From a checkpoint of a small segmentation model: 17.5M parameters, 12700 steps.
Rows from block 5 of the encoder, named by matrix and row number. Rows with one number belong to one channel. Each number is 128 + 32 x the weight over its row's rms, rounded and kept within 0 to 255. All counts start at 0. After the name is the row's rms in percent of the matrix's.
# convs0: first 3x3 conv, stride 2 (encoder.blocks.5.convs.0.weight, 256x128x3x3), inputs 96-111, a 3x3 kernel for each
# convs1: second 3x3 conv (encoder.blocks.5.convs.1.weight, 256x256x3x3, transposed), outputs 96-111, a 3x3 kernel for each
convs0.100 102 [ 82 104 120  79  94 123  93 156 167 129 111 131  92 158 146 107 119 127 158 180 127 156  90 170 135 125 143 125 140 118  79  87 138  84 158  92 148 157  98 125 140 150 132 116 151 124 190 168  79 134 141 140 174 130 131 131 133 125 127 158 106 101 131 105 110 119 100  89 124 147 115  98 163  91  93 137 194 183  98  77 114 188 146 138 182 119 109 171 109 134  94  86  84 108 130 137 159 143 150 131 128  84 125 162 120 141 165  91  93 122 122 130  97 125 136 111 117 136 155 113 146 177 163 129 101  87 128 148 133 116  85 182 115 106 157 132 149 137 105 106 128  99 101 114]
convs1.100 090 [113 186  91 154 121  98 132 124 118 114 132 132 148 255 111 114 141 103 141 113 126 142 136 147 141 141 138  86  92 145 146  92 127 145 116 143 101 152 176 124 180 168 144 156 151 147 160  76 118 124 157 182  84 118  87 111 101 140 110 129 106  97 132 109 159  70 100  85 109 122 108 118  81 106 120 118 145 139  97 141 164 100 139 214 128 137 127 152  82  92 155 131 179 144 128 161 111 157 113 141 171 119 127 127 116 103  90  77 103  92 196 138  95  91  89  86  82  60 165  91 121 132 136 124 154 129 148 172 126 139 138 156 101 157 138 126 125  98 108 114 104  76 158 170]
convs0.101 104 [120 117 106 148 111  92 135 143 142 137 113 108 136 141 113 129 158 146 204 131 148  86  96 106 141 107 134 132  76 110 125 177  94 141 139 139 100 112 117 122 134  91 131 159 157 191 152 174 168 198 123 142 140 135 129 133 127 159 127 129 132 125 160 136 118 113 143  63 102 131  99 120 119 136 120 104 161 155 186 174 101 194 181 157 120 164 132 100 106 114 118  89  97 108  59 162 152 141 134 102 140 177  98 159 121 125  91 155 117 121 153 139 118 139 151 125 160 142  93 121 155 129 113 126  92 139 108  86 156 116  80 115 144 136 154 146 136 118 156 116 120 148 157 117]
convs1.101 103 [107 133 130 109 144  67 133 155 109 137 131 123 105 123 141 187 138 120 134  69 154 119 225  97 128  92 105 109 122 120 120 137  96 183 118 107 135 105 123  95 143 131 158 222 122 166 171  95 121 145 141  56 121 135 108 167 144 102 142 125 111 113  90  88 114 104 126 105 116 167 172 114 178 133 169 114 104  96 110 134 191 198 167 134 120 165  91 142 122 113 117  95 104 149 149 139 174 130  75 140 104 171 169 168 111 134 104 107 111 180 134 137 104  89 143  97 101 153 145 154 163 195 137 152 185 130  60 105 126 134 109 112 122  58 166 108 159 164  85 174 156 100 162 140]
convs0.102 096 [142 111 157 134 124 165 116 207 137  90 125 127 144  95 160 153 133  97 101 149  82 128 127 131 180 130 132  83 161 107 145 145 139 159 130 169 106 117 128 121 120 118 145 153  95 187  91 124  91 181 241 148 170 145 133  84 166  78  77 121  75  85 125  85  70 127  72 115  77 118 172 112 117 138 115 114  95  98 100 126  96 115 114 158 123 124  98 160 121 133 129 126 137 172 130 191 177 125 143 130 175 126  92 155  63 120 154  98 121 133 127 102  87  93 130  80 110  89 129 152  95 130 138 127 139 123  96 175 101 126  89 116 118 127 106 166  72 115 105  74  85 147  90  91]
convs1.102 111 [108  98  98 139 178 148 142 129 126 125  92 113 122 130 130 103 165 113 130 195 137 168 145  56 140 186 125 110 110  94 135 141 119 166 118 154 113 146 128 126  54 128 109 103 166 134 152 215 109 125 147 117  82 120 152 118 127 179 147 132 166 173 152 144  66 139 151 154 177 109 149 152 145 148 128  97 147  90 119 178 148 110 149 149 144 107 171  87 127 190 147  96 146 143 179 111 154 141 158 101 104 110 122 153 143 100 110 130  86  73 109 138 118 173 112 103 135 110 156 149 148 103 120 133  95 137 160 152 133 135 153  96 102 129 140 146 126 160 143 190 137 145 112 104]
convs0.103 093 [127 204 124 138 153 155 135 145 135 151 145 150 124 159 126 172 124 115  71  99  90  99 220 175 171 189 173 165 108 136 124 117 185 143 185 135 128 140 143 123 116 164 149  89 117 142 179  90 213  86  68 101 162 117 131 134 111 119 124 114  92 116 113 122 111 141 135  72 182 145 160 108 132  45 136  87 189 166 138 169 149 123 111  98  96  65  56 122 161 126 109  77 169 119 241 230 149 200 147 132 103 133 147  70 141 119 150 100 128 136 170 128 141 119 154 122 109 157 129 118 107 103 122 130 170 132 132 123 112 102 131 156 125  88 122 148 105 112 108 137 130  91 157 126]
convs1.103 104 [121 111 175 145 102 130 124 100 129 132 106 125 109 136 112 102 116 170 116 108 100 115  70 174 133  74 139 117 130 150 153  86 121  85 152 112 133 126 117 168 180 104 141 151 156 152 138 133  82 126  95 166 125 135 157 113 134 135 169  78 169 204 135 133 144 121 149 162 124 146 124  96 152 110 124 181 145 139 116 152 147 153 171 241  87  61 123  99 116 162 155 163 142 115 122 152  75 107 131  95 203  91 149  66 107  97 132 159 176 122 147 147 177 107 149 110 118  85 131 171 109 112 149  93 145 140 152 108 156 144 155 127  89  89 132 100 165 140 111 133 101 124 173 164]
convs0.104 097 [133 138 165 152 114 129 139 135 122 126 125 116  80 137 119 130  85 120  90 112 128  41  40 134  85  96 163  67 128 100 123  97 125 144 104  83 189 143 136 145 155 152 166 100 119 202 185 190 113 194 107  78 122 113  81  93 105 109  89 119 137  85 119  85  85 196 117 153 141  96 122 154 125 121 131 141 113 127 135 119 118 138 119  92 129 131 131  89 160 141 137 116 113 120  79 146  80 132 163 143 111 160 137 121 115 143  98 136  98 142 142  68  87 120 135 143 124 148  99 116  99 117 121 128 129 134 158  77 106  98 130 108 136 132 173  89  94  97 131  98 110 123 131 154]
convs1.104 098 [ 84 107 126 126 137  52  78  99  94 108  87 123 100 218  98 136 111  94 145 198 138  96 241 157 144 105 134 146 148 125 161 248 153 101 134 123 127 143 139 121 145 134 104  80  71 155 102  72 136  71 131 107 102 112 102 118 141 121 113 133  99  80 134 168  74 146 173 141  63  96  90 125 135 130 150  65  66  75 160 148 111 147 114 120 165 108  52 126 119 208 132 116 137 152 120 148 126 129 188 173 111 109 111 159 130 153 127 158 116 125 131 142 128 164 129 175 133 128 134 124 140 139  37  99 147 136  77 126 127 111 204 129 119 105 111 107 119 105 109 159 106 128 131 100]
convs0.105 105 [136 117 119 128 117 155  92 119 189 105 149 165 134 132 126 133 108 107 147  69  94 146 117  56 127 104  82 137 102 115 162  84 139 151 106 136 130 112 180 116 154 166 102 133 125 119 130 157 109 127 127 116  83 218 129 142 119 129 117 104 139 139 129 123 141 103  78 125  91 113 170 119 142 145 164 144  87 128 132  64 101 106 161 148 104 155 166 151 150 154 126 115 154 135  99 127 135 145 134 145 135  84  86 141  95  72  85 105 138 108 109 115 124 103 154 104 109 133  96 144 141  98 163 112 123 142 119 144 233 166 101 151 127 158 163 123 152  99 136 101  81 115 128 126]
convs1.105 088 [134 146 155 140 116 150 101  81 103 156 166 172 104 142 141 127  96 124 172 186 125 187 217 118 133 123 142 100 111 139 126 226  79 104 186 142 111 125 144 146 149 118  79  59 114 133 142 124 116 122 113 146 132 135 139 141 127 114 129 130 111 127 110 116  92 167  97 202  91 148 187 163 108 135 156 115 130 118  80 103  59  82  79  75 173 145 105 165 137 120 146 160 182 113 173 145 129 128 112 117  79 177 144 200 117 157 112 122 145 135 142 109 128 124  56 131  66 142  83 154 171  81 120 106  96  80 107 161 139 132 104 126 163 133 105 151 135 143 101 100 198 124 100 138]
convs0.106 098 [106  98 115 126 150 166 103 123 100 158 107 135 138 100  75 153 137 155 152 168 153 162 202 171 119 109 163 102 135 157 143  90 153 169  91 123 156 155 127 155 175 163 156 113 146 156 140 105 126 156 255 113 126  51 124  98 116 147 134 120 101  92  98 114 136 113 132 180 161 175  73 119 169 101 121 143 159  75 143 207 125 142 178 141 125 163 111  88 157  87 128 149 118 142 127 140 124 132 135 146 110 152 119 127 168 154  77 165 130 123 117 131 118 120  94 145 134 137 102 146 133  99  99 151 147 209 147 173 171 134  97 100 152 130 163 133 116 162 116 108 105 109 107 109]
convs1.106 103 [131  78 138 153 179 108 144 122  99 143 103 110 193 152 116  99 141  83 152 151 132  93 188 187  79  96  86 154 121 159 122 156 107 113 128 149 129 161 134 128 142 113 119  80 142 111  89 111  77 105 124 123 111  59 109 112 137 160 118 137 119 136 118 103  81 154 140 153  40 115 122 161 177 149 139  69 105 139  91 127 145 134 167 129 154 115 147 139 124 150 170 191 153 151 222 117  99 145  80 114 160 162  94 125 122  86 111 112 119 124 152 168 135 117 144 140 177 109 121 140 131 116 145 129 142 124 113 164  94 152  89 114 166 164 141 126 150 136 134  73  71 116  89 109]
convs0.107 097 [124 151 110 150 108 105 144 166  82 112  84  83 123 181 116  86  99 146 140  94 111 133  87  91 158 154 161  70 151 174 124 100 200 141 115 165 171 104 135 107 173 138 109 172 145 122 167 161 184 136 123 167  70 102 111 131 123 129 119 120 119  74  86 137 253 178 140 176 150 141 132 181 116 167  60 119 112 135 157  94 129 159 133 153  81 116  66 136 149 138 160  88  70 119 146 138 144 138 121 179 149 146 119  56  53 122 128 157 148  97 122  98 110 171 121 123 153 144 139  72  89 111 105 116 153 120 129 112 162  96 124 127 176 164 186 132  93 109 150 101 126 132  89 119]
convs1.107 100 [ 71 122 113 107 120  86 156 161  78 136 147  88 142 121 173 119 156 170 115 149 185 148 255 184 122 109 181  95  83 129  88  79 148 142 137 132 190 151 148 151 211 133 155 174  87 146 164 169 127 103  90 104  97 131  83 147 154 107 104 132 112 146 123  58  97 118  93 114 125 162 173 150 121 131 158 134  93 126 118  99 151 122 138 129 108 147 105 112 114 160 135 134 175 155 172 157 172  70 102 135 161 159 209 114 124 129 108 143 137 132 139 124 153 100 135 131 111 153 126 122 229 162  84 139 142 105 106 132 118 134 160 133 108 126 140 124 157 117 112 169 169 136 101 101]
convs0.108 097 [ 99 136 132 120 186 107  76 121 173 133 106 110  96  93  87 125 103 113 103  95  98 101  78  84 120 157 109  92 126 120 124 113 117 112 176 124 135 140 125 125 113 137 147 133 153 163 125  77  94 205 166  97 122 120 107  77  92 104  87  90 122 104 121 123 137 134 160 158 167 102 161 135 170 128  96 155  86  93 207 149  82  93 126 142 126 150 121 124 150 107 119 111 101  75  94  99 110 100 143 108 185 184 104 133 185 162 138 139 125 100  89 127 121  70 120 142 157 120 142 144  76  63 106 114 125 115 117 138 124 117  98 131 121 141  81 164 127 100 149 125 129 141  88 141]
convs1.108 105 [112  89 127 117 178 102 104  75  93  92  70  94 128 224  90 116 105 149 160 181 178 142 229 103 121 124 134 152 125 105 176 115 132 120 131 161 164 153 138 141 154 127 121  62  82  84 112 161 101  72 106 114 129 169 103 113 117 116 176 112 132 109 111 138 129 172 127 161 124  99 172 185 147 143 109 117  99  72 133 143 112 136 145 178 145 168 110 177 105 181 147 184 172 126  92 171 117 136 135 162 123 130  93  94 133 175 165 179 102  67  87 163 129  90 152 119  91 107 108 136 142 114 114 134 136 140 113 148 119 107 139 122 155 142 145  95  91 101 137 121 188 126 111 155]
convs0.109 101 [148  92 111 135  96 112 149  77 127 151 166 147 152 187 153 143 151 158 112 140 116 194 186 123 187 139 127 135 112 147 140  96 108 164 137  92 104 138 179 124 153 165 102  95 139 107 100  96 116 105 138 137 174 113 130 110 169 160 178 130 131 143 133 168 193 153 138 159 121  80  75 110  92 109 155 161 142 116 136 168 168  80  99 151 119 113 158 122 157 138 168 137 111 124 128 131  73 101 129 100 177 141  93 113  86 148 132 111 112 123 157 151 122 129 142 156 106 137  85 142  83 122 159 129  99 101 150 101 172 113 220 192 105  77  90 180 104 140 118 143 125 144 102 112]
convs1.109 106 [159 135  99 129 110  99 150  72 107 171  91 152 123 255  34 106 182 135 131 135  86 150 144  44 133 132  84 142 173 145 128  85 157  94  98 140 119 113 134 196 162  89 102 102 130 121 156 198 177  89  84 230 123 104 155  81 124 126  66  72 103  90 123 115 188 145 107 131 131 118 123 155  99 102  52 156 168 120 133 140  98 124 182 186 168  91 155 157 100 183 155 149 124 134 156 173 123 122 151  94 142  92  95 107 130  66  87 113 106 105 157 179 108 129 120 101 120 114  96 170  98 157 144 136  90 123 108 137 133  96 156 171  99 142 162 145 135 110 107 163 114  84 120 145]
convs0.110 103 [165 141 134 156 142 125  98 114 161 122 142 120  53 132 150 102 145 126 123 113 162  90 117 107 142 120 142 121  90  88  86 117 136 121 190 163 106 111 152  73  53 147  98  73  97 116  53 147  82 109  86 133 113 172 107 150  94 141 105 134 114 140 117 158 140 118  87 140 157 176 124 164 172 165 150 179 141 132 143 165 174 118  81 104  95 107 106  94 133 150 150  78  98  85  76 120 148 102 112 147 177 170 111 100  77 160  75 110 105 142  98 136 139 147 110  87 110 115 130 171  44 209 116  98 181 134 132 153 121 124 191 132 108 129 132 176 112 173 161 104 112 110 107 104]
convs1.110 083 [127  87 170 104  76 108  69 100 123  88 141  90 127  74 130 127  95 117 106 116  78 102  76 138 163 153  87  74 100 134  78   0 107 126 159 127 128 110 117 134 212 131 136  89 113 131 123 115 183 147 101 116 152 132 127 104 138 117 133 151 128 111 135 153 153 138 153  91 178 114 110 132 123 156 154  60  94 176  85  84  82  78 105 118 172 134 148 180 102 187 101 129 113 100 148 155 121 176 132 145 141 139  82 190  72 148 151 220 113 138 108  98  91  85 136 125  89 142  93 131 115 101 104 122  96  87 116 127 107  76 160 125 126 136 115 157 180 119 145  97 165 149 160 128]
convs0.111 103 [141 117  89  92 122  93 121  94 165 147 152 124 123 130 152 169 131 139  87 133 156 114 138 146 116 163 143 165 145 127 149 133 136 152  84 112 138 135 150 175 180 141 136 105 169 123 114 104 143 142 138  85 100 177 130 112 167 114 125 129 123 129 110 105 110 115 134  93 151 127 223 133 132  93 161 140 141 170 151 145 184 127 141 158  96 112 144 106 137  81 103  53 119 168 109  90 120  92 111 161 173 162 138 121 133 147 120  96 109 125 131 123 138 102 111 129 123  96 126 100 110 170 170 110 131 111 124 164 116 124 146 113 130 174 116 174 135 135 124 145 139 118 122 113]
convs1.111 094 [ 67  89 160  98  94 144  89 124 115 136 122 161  70  49 138  99 118 175 115 100 129 114  65 134 151 166 136 119 160 111 110 255 142 120 115 153 113 121 139 145 110 121 100 109 101 153 132 155 100 137 147 142 112 120 132 106  93  85 210 144  94 134 107 105 100  71 122 128  70 131 123 150 127 151 119 106 138 114  97 155 157 188 105 122 124 167  97 153 119  79 118 119 149 130 119 148 156  93 100 130 124  69  87  72 128 151 130 156 128 186 170 131  75 100 120  95  67 120 110 138  76 114 131 127 125 132 139 112 206  49 196 102 153 124 160 137 136 153 161 106 186 102 109 131]
convs0.112 100 [ 98 117 131 130 133 168  96 159 172 117 138 100 110 149 153 119 104 121  93  86 135  91  67 196  91 123 176 136  33 148 143  73  85 131  57  81 136  95 155  87 113 110 105  91 124 165 114  88 103 143  86  80 127  80 143 140 116 149 143 134 127 148 107 119 128 152 123  68 123 116 114 150 119 113  82  86  79 100 154 146 208 138 140 129 131 115  69 120 153 111 117 121  94 109  66 141  85 144  81 143 106 131 151 162 128 162 203 137 128 122 134 132 145 190 117 167 120 123 171 127 112 152  87 112 120 131 118  91 150 147 117 146  83 138 144  93 107 154  92 114 114  86 128 109]
convs1.112 092 [121 103 142 104 117 103  72  88 122 124 114 101 152 196 145  99  70 139 110 117 170 135 204 112  91  94 136 103 105 122 124  77 114 113 155 144 149 128 119 161 101  89 111  45  95 136 136 113 128 111 130 138  67 117 127  81 136 105  86 107 155 178 100 208 143 187 150 200 184 128 122 117 149 167 109 116  76 119  99  77 139 109 167 160 191 137  83 112 136 169 115 139 102 147  60 157 117 115 148 130 153 129 138 156 165 147 138 115 159 115 131 116 142 164 104 106 153 153 135 147 146 190 113  83 105 100 149 131 125 166 178  78 107 148  66 149 104 103  87 255  94 137 140 112]
convs0.113 102 [117 118 163 128 177 168 127 148 171 133 129 122 133 132 121 131 150 180 110 142 141 103 127 152 107 105 119 171 137 210 112 114 129 139 110 171 129 117  97 138  99  83 147 140 161 149 143 147 144  97 101 120 128 116 131 109 146 101 130  83 106 143 156 109 149 116  86  91 109 128  96 119  89 117  98  98 148 117  92 149  71 125  79  94 102 106 128 118  94 124 105 101 139 134  23 135 159  98  83 185 177 115 142 129 101 152 163 150  78 109 142 120 140 105  75 137  96 155 113 158 105  85 198 173  71 162 150 191 133  93 167  96 133  89 179 143 111  97 108 124 106 128 100  77]
convs1.113 088 [116 151 141  90  97 105  91 147 173 122 134  89 124  61 110 100 160 133 130 147 102 134 182 103 130 144 136 103 145 125 135 245 126 107 164 144 112 112 143 103  72 102 120 155 119 132 130 135 173 159  99 207 118 126 105 172 126 152 159 222 121  88 122 146 142 104 140 124  54 103 155 141 199 143  84 181 105 132 108 129 112 108 104 156 153 109 175 112 132  92 151 125 134 177 112 180 147 139 112 129 159  90 131 173 161 116 129 154 110 128 181 109 162 130 132 206 210 137 109 204 129 120 172 134  98 110 154 156 175 114 180  97 137 147 104 106 113 133 100 132 153  88  99  52]
convs0.114 103 [186 112 116 120 120 182 129 163 159 111 121 129 136 154 156 118 181 112 113 159 134  51 119 159 100 126 168 124 132 107 113 140 114 206 144 132 129 112 128 128  95  88 102 100 138 143  78 120 109 109  83 167 126 169  98 108 111 115 112 137 162 114 112 111 110 147 134 113 190 123 142 148 116 122 159 140 138 162 129 112 117 120 174 112 175 122 133 144 107 134 112  90 128 151 120  92 121 134 137 128 136 116 136  65 159 156 101 143 123 155  90 115 124  94  86 116 123  95 110  32  96  97  61 142 145 128 100 104  74 132 100  65 168 136 119 128  87  91 114 123 119 120  89 155]
convs1.114 094 [132 183 172  98 128 141 146  80 118 118 193 218 138  49 124  92 135 117 162 144 187 140 185 124 144 153 123 125 155 142 108 122  94  92 113 119 126 117 112 112 166 148  99  77  91  88 103 117 104  82 158 161  95 122  98 140 147 122 111 113 112 145 141 138 110 108 161 123 129  99 126 174 117  88 163 109 109 134 100 138 139 163 169  68  95 138 163 119 105 141 168 151 123 135 152 137 136 170 231 136 117 151 115  73 147 113  90  81 104 101 154 104 108 136 197  75 125 144 171 155 114 141 129 134 157  81 149 108  92 111 100 154 118 142 159 167 181 137 146  80  70 106 184 185]
convs0.115 097 [144 146 157 145 141 123 102 161 100 190 132 131 166 127  96 147 128 164 141 160 111 135  76 127 159 116 120 138 119 150 152 179  85 130 163  47 146 137 102 167 193 176  97 174 157 116 156 111 168  75 129 141  96 136  96 141 112 144 110 125 109 133 145 135 157 151 111 126  72 137 128 109 151 114  86 112 131  95 113  88  90 118 116 141 127 126 128 160 148 117 149 147 135 123 152 110 105  48  86 171 118  96 167 136 107 166 143 125 131 149 139 110 165 114 150 147 119 127 131 115  79 112 110 164 107 159 154 143 141 138 111  99 120 106 123 165 137  99 109 124 119 168  96 126]
convs1.115 107 [103 153 161 112 105 196 135 203 136 152 110 122 124 104  86 137  94 159 133 140 129 133 153  79 148 119 198 139 127 109 106  79 123 137 175  92 131 106 124 123  37 116  82 255  98 109 139 186 138  80 144 150 108 137 130 100  98 175 224 142 120  96  97 145 148 146 124  86 107  99 148 102 141 137 118 102 162 115 173 148  89 123  72 114 165 172 191  73 109 160 148 110  90 150  96 144  96 120 102  97 175 136 154 137 159 132 109 127 138 109 119 144  86 179 174 102 145 140 127 115 149  32 103 141 112 138 102 154 134 129 183  48 120 129 139 207 162 162 164 195  88 138  63 117]
convs0.116 095 [130 145 144 141  74 118 105 110 178 127 104 114 100 134 177 102 125 114 148 125 144  90 111 120  73 129  82 160 149 136  86 147 151 127 133 122 148 104 138 126 167 162 167 181 128 176 137 111 161 161 115 128 140  90  92 122 124 125 111 162 111  90  93 119  77 121 141 112 108 121 127  90 116  97 133 142 144 125 164 134 140  61 114 112 135 108  91 137 164 150  78 136 108  95 191  82 186 181 135 126 171 111 117 125 142 110  51 101 133 138 139 109 109 109 157 149 112 126 143 146 160 113 163 149 123 144 126 116 141 106 109  81 147 188 205 144  85 129 146  92 122 158 133 113]
convs1.116 085 [124  99 110 103 153 174 150 194 158 127 135 151 115 118  74 162 100 114  88  84  71 139  92 112 136 101 136 113 159 134 167 255 134 108  98 125 131 115  82  90  74  98 151 187 104  97 119 154 102 136 141 164 100 127 131  74  81 125 179 105  81 107 105 152 103 169 134 119  92 164 138  43 194 173 166 132 113 128 138  77  85 166 165 177 167 114 135 158 162 159  99 143 119  94 115 131  75 123 119 122  98 141 135 180 116 148 133 149 161 178 162 119 157 138 165 102 148 124  97 164 113  78 179  83 106 127 116 103 147 164 137  55 131 114 198 144 132 125 157 102 240 128 139 131]
convs0.117 102 [177 161 125 112  98 140 138 122 132 152 118 112 124 122 112 128 112 112 138 122 125 100  83 127 125 188 142  79  96 101 169 115 104 113 106 100 144 140 132 143 150 131 108 114 125 109 107 118 154 100 104 200 134 160  99 121 121 140  69  94 100 115  88 111 154 147 135  94 153  89 139 143 139 127  75  91 117 119 184 132 181 143  94 104 131  81 124 141 122 146 159 111 182 118 114 116 133  76  80 154 151 119 118 136 119  59 174 233 138 105 157 141 129 147 136 136 126 112 104 129  73  98 130  83 132 158 128  92 109 124 165 191 159 140 152 137 112 120 140 120 113 104  76  80]
convs1.117 105 [ 66  96 130 121  98  88 161 122 129 131 143 139 137 120 147 109  96  71 124 163 148 115 153  56 127  99 122 154 140 132 254 101 121 122  70 105 127  86 135 138 106 158 121 140 105 123 101 141 147 131 160 152 136 127 155 147 129 190 188 135 119 118  40 159 119 198  96 141 139  72 128 142 154 147 157 154 110  65 112 136 119 146 117 115  85  75 180 151 124 154 167 159 104 176  83 147 148 143 128 164 142 120 132 163 134 126 107  99 102  62  96 113  80 153 189 138 179 175 148 191 151  90 138 193 131  95  96  95 135  82 137 125 113 145 110 111 186 130  83 188  78 143 121  79]
convs0.118 095 [111 164 151 130 130 154 128 107 109 125 117 124 148 122 138 123 131 152 132 128 109 105 121  98 126 144 114 160  95 139 161  64 124 247 126 163 120 102 107 100 146 121 112 141 130 101 157 120 119 136 119 144 224 144 142 135 100 115 125 103  97 101 124 135 156 142 134 137 119 151 114 114 106 100 109  84 128 109 183 189 124  71 119 131 116  95 104 100 139 142 178 104  89  96 106 115  97 125 162 145 139 115 124 106 102 117  76  98  65  94 115 142 149 109 137 146  81 159 156 156 104 139 180 101 131 147 170 134 167 168 133 177 115  86 121 114 147 146  98 116 154 117 104 110]
convs1.118 104 [159 142 122 118 134  95 113 129 125 134 118 107 140 240 141 112 169 131 121 128 173 141 237 121 126 102 148 128 137 111 110 196 125 109 150 143 130 100 122 150 178  94  76  73  54  98 136 197 129 110 116 203 125  89 152 140 143 115 114 138 122 108 135 127 101 125 176 158 138 122 119 172 118 113 119 180 123 101 140 108 137 137 184 151 169 128 154 164 108 142 134 117 115 148 128 134 152 188  99 104 156  94 122 148 155 154 147 123 134  74 113 124 145 118 151 197 154 101 116 147 107 167 156 113 149 104  71 114 145  95 168 148 125 155  99 112  81  97 137 109 123 111 111 125]
convs0.119 097 [129 146 109 132 187 151 143 143 127 120 125 128 131 112  95 127 108 138  99 121 134  30 164 148 130 147 109 129 122 171 111 101 177 105 109 190 105 121 107  94 128 124 117 120 122 108 132 121  64 109 149 138 222  91  91 137 148 135 141 112 117 151 100  90 146  73 149 187  47 126 151  97  97 142 132 168 124 124 149 112  51 164 135  74 129 142 107 101 120 115 106 106  98  95 122 137 115 117 138 107 108  96  84 141 141  61 131 159 132  90 133 153 128 146 121 137 103 123 124 160  92 136 116  96  98 124 144 128 142 100 174 123 151 103 101  88 172 146 135 193 153 112 154 127]
convs1.119 098 [157 193 140 130  90 114  96 153 168 144  89  74 150 101  92  95 155 125 150  54  99  96 200 100  85 152 105  92 139 110 122  95 132 106 115 105 116 157 162 143 161 113 130  98  81 104 142 163 116 110 128  82 117  84 106 194 151 137 175 112 182 182  97 115 186  95 150 199  77 197 141 141  92 127 111 146 120 101 165 148 114  97 113 160 138 168 156 159 149  68 118 171  97 150 118 161 139 134 124 153 169 146 187 185 156 155 158 138 119 146 140 172 180 115 145 157 177 136 110 117 106 137  94  90 110 164 134 147 125 155 119  80 137 120 114 120  77 164 126 158 105 145 126 141]
convs0.120 098 [ 99 104  95 100 152 131  75 146 140 127 125  82 139 162 148 163 109 143  92 138  81 128 159 101 164 113 115 120 160 146 187 172 179 201  78  68 126 111 109  80 155 122 126 105  75 148 110  96  94 124 134 123 143 193 114 140 124 114 198 150 140 145  87 148  87 156 112 159 149  73 148  80 153 139 122 125 177 122 156 136 160 109 136 155  79 127  91  93 128 118 118 195 198 122 187  83 149 120 102 140 124 147 158 147 204 178 174 181 118 129 116 161 107 144 122 136 153 133 109 113 108 132 138 118 153 160 117 107 126 138  99 152 112 115 178 127 172 148 133 147 145  93 140 109]
convs1.120 099 [142 161 147 192 112 143 132 109 126 119 112 152  66  93  75 133 134 157 132 151 111 142  97  50 159 104 147 126 142 146 189 119 101 157 139 113 143 115 129 164 119  72  85 219 154 116 110 117 119 147  95 158 135 131 114  87  91  96 149  84 129 235  99 186 118 116 131  86  98 106 137 164  94 137  92  83 148  98 110 152 127 147 154 159 127 151 121 116  86  99 153 193 107 117  89 130 100 178  97  46 135 183 110 124 154 155 151 164 171 136 153 151 129 149 151 104  86 134 139 143 110 107 138  90 125 106 178 165  88 129 133 124 108 129 121 167 143 118 168 131  52 132 102  96]
convs0.121 096 [107 118 116 122 104 130  83 135 121 107 122 123  92 129 104 120  89 110  97 109  86 134 112 147 136 137 142 126 131 174 129  77 121 120 115 109 113 102 130 145 153 168 131 133 126  93 119 174 109 143 125 113 132 106  89 127  60  91  84 137 131 186 158 126 137 186  96 144 145 149  99 137 111 132 112 109 132 152 140 126 102 158 120 148  61 120  93 119 121 128 135 130  90  82 140 106 145 150 103 142 123 138  82 128 114  87 118 134 197 138 137 171  87 141 114 161 128 122  84  91 128  86  66 160 142  93  93 117 114 113 160  93 140 116 130  76 104 118 110 161 125 143 171 105]
convs1.121 078 [118 159 148 140 145 150  90 104 132 119 141 142  87 113 130  93 100 103 126 165 165 122  98  92  78 122  56 148 108 100 108   0  92 137 156 144 156 143  97 125 113 110  60  69  68 152  75  86 166  93  96 121 128 153 108 115 112 145 117 108 114 106  98 132 164 129 134 105  84 104  78  90 155  97  81 112  73  99 144 140 174 175 176 163 175 158 145 128 141 179 105 143 164 140 162 132  98 105 178 108 125 143 114 224  71 153 127 170 146 142 144 161 148  73 125  84  88 137 181 192 137 150 102  52 103 100 103 132 125 151 165 160 154  96 115 114 174 121 151  96  46 161 170  88]
convs0.122 101 [146 186 126 164 121 119 127 117 160 116 161 115  87 136 157 126 154  96  94 121 126 139 163 158 122 127 135 166 133  80 108 170 143  97 193 173 108 113 120 137 161 159 144 169 159  93 111 108 117  52 127  89 128 147 104 148 138 109 157 173 107 132 158  67 137 133 104  87 188 112 100 106 107 126 124 124 151 130  52 127 185 102 101 133 124  86 129 137  98 124 110 146 154  68 202 162 157 164 155  67  95 141  50 167 167  88 133 176  77 127 104 157 113 115 132 116 106 127 139 139  92  82  98 124 128  84 133 160 122 161 124 139 109 114 111 127 140 118 126 107 146 172 118 117]
convs1.122 096 [ 89  96 122 143 112 141 122 125 121 169 161 166 109 147 159  82 154 119 136  92 107  95  93 114 106 109 116 105 114 130  98 118 110 114  93 105 100 119 138 103 140 117 133 229 157 162 127 121  82 107 129 114  88 158  83 116 144 199 148  77 127 190 141 123 125 133 103 133  90 125 190 107 179 130 109 168 104 145 147 146 184 115 125 129  94 145  98 148 180 112 101 186 144 144 125 109  87 142 114 169 143 127 149 135 168 176 134 152 139 116 176 109 115 180 163 101 149 150 111 120 144  52 151 128 162 147 168 141  96 132 140  53 117 135 203  98 135 169 135  52 145 139  92 112]
convs0.123 098 [106  92 147 113  80  82 138 100 112 140 125  97 115 145 160 165 129 166 101  79 160  96 125 186  90 101 111 100 108 127 164 101 150 134 128 122 129 202 133  90 204 164 168 183  75 117  95  63 148 209  74 157 159  56  63 112 134 116 120 126 142 158 157 139  86 130 151  74 129 134  69 132 142 108 145 119 124 148 107  77 140 159  84 104 130 121 131 129 129 111 128 141 203 121 150 248 130 153 238 172 139 124 124  95 100 185  50 105 173 106 124 143 141 134 152 153 149  79  97 118 134 121 133  92 112 122  93 104 170 132 113 152  79  77 185 104 101 125 150 145 118 119 126 147]
convs1.123 095 [118 125 123 155 122 100 112 112 147 152 154  94 124  61  78  89 121 151 128  98 131 125  76 124 123 134 159 120  99 110   0  18 134 126 126 146 129 104 137 145 109 137 119 155 158  94 167 114 131 122  59  98 138 158 126 150 180 136 159 195 125  78 102 123  85 117  87 104 191 169 170 104 109 156 109 126 100  48 142 125 149 143 135  67 126  76 126 149 102 102 106 152  97  81 245 127 119 177 125  82 138 104 149 150 130 164 145 107 108 164 144 167 106  93 149 103 145 156 147 128 162  89  91 147  77  79  98  96 186 133 133 156 107 118 109 145  80 140 100 185  96 138 113 128]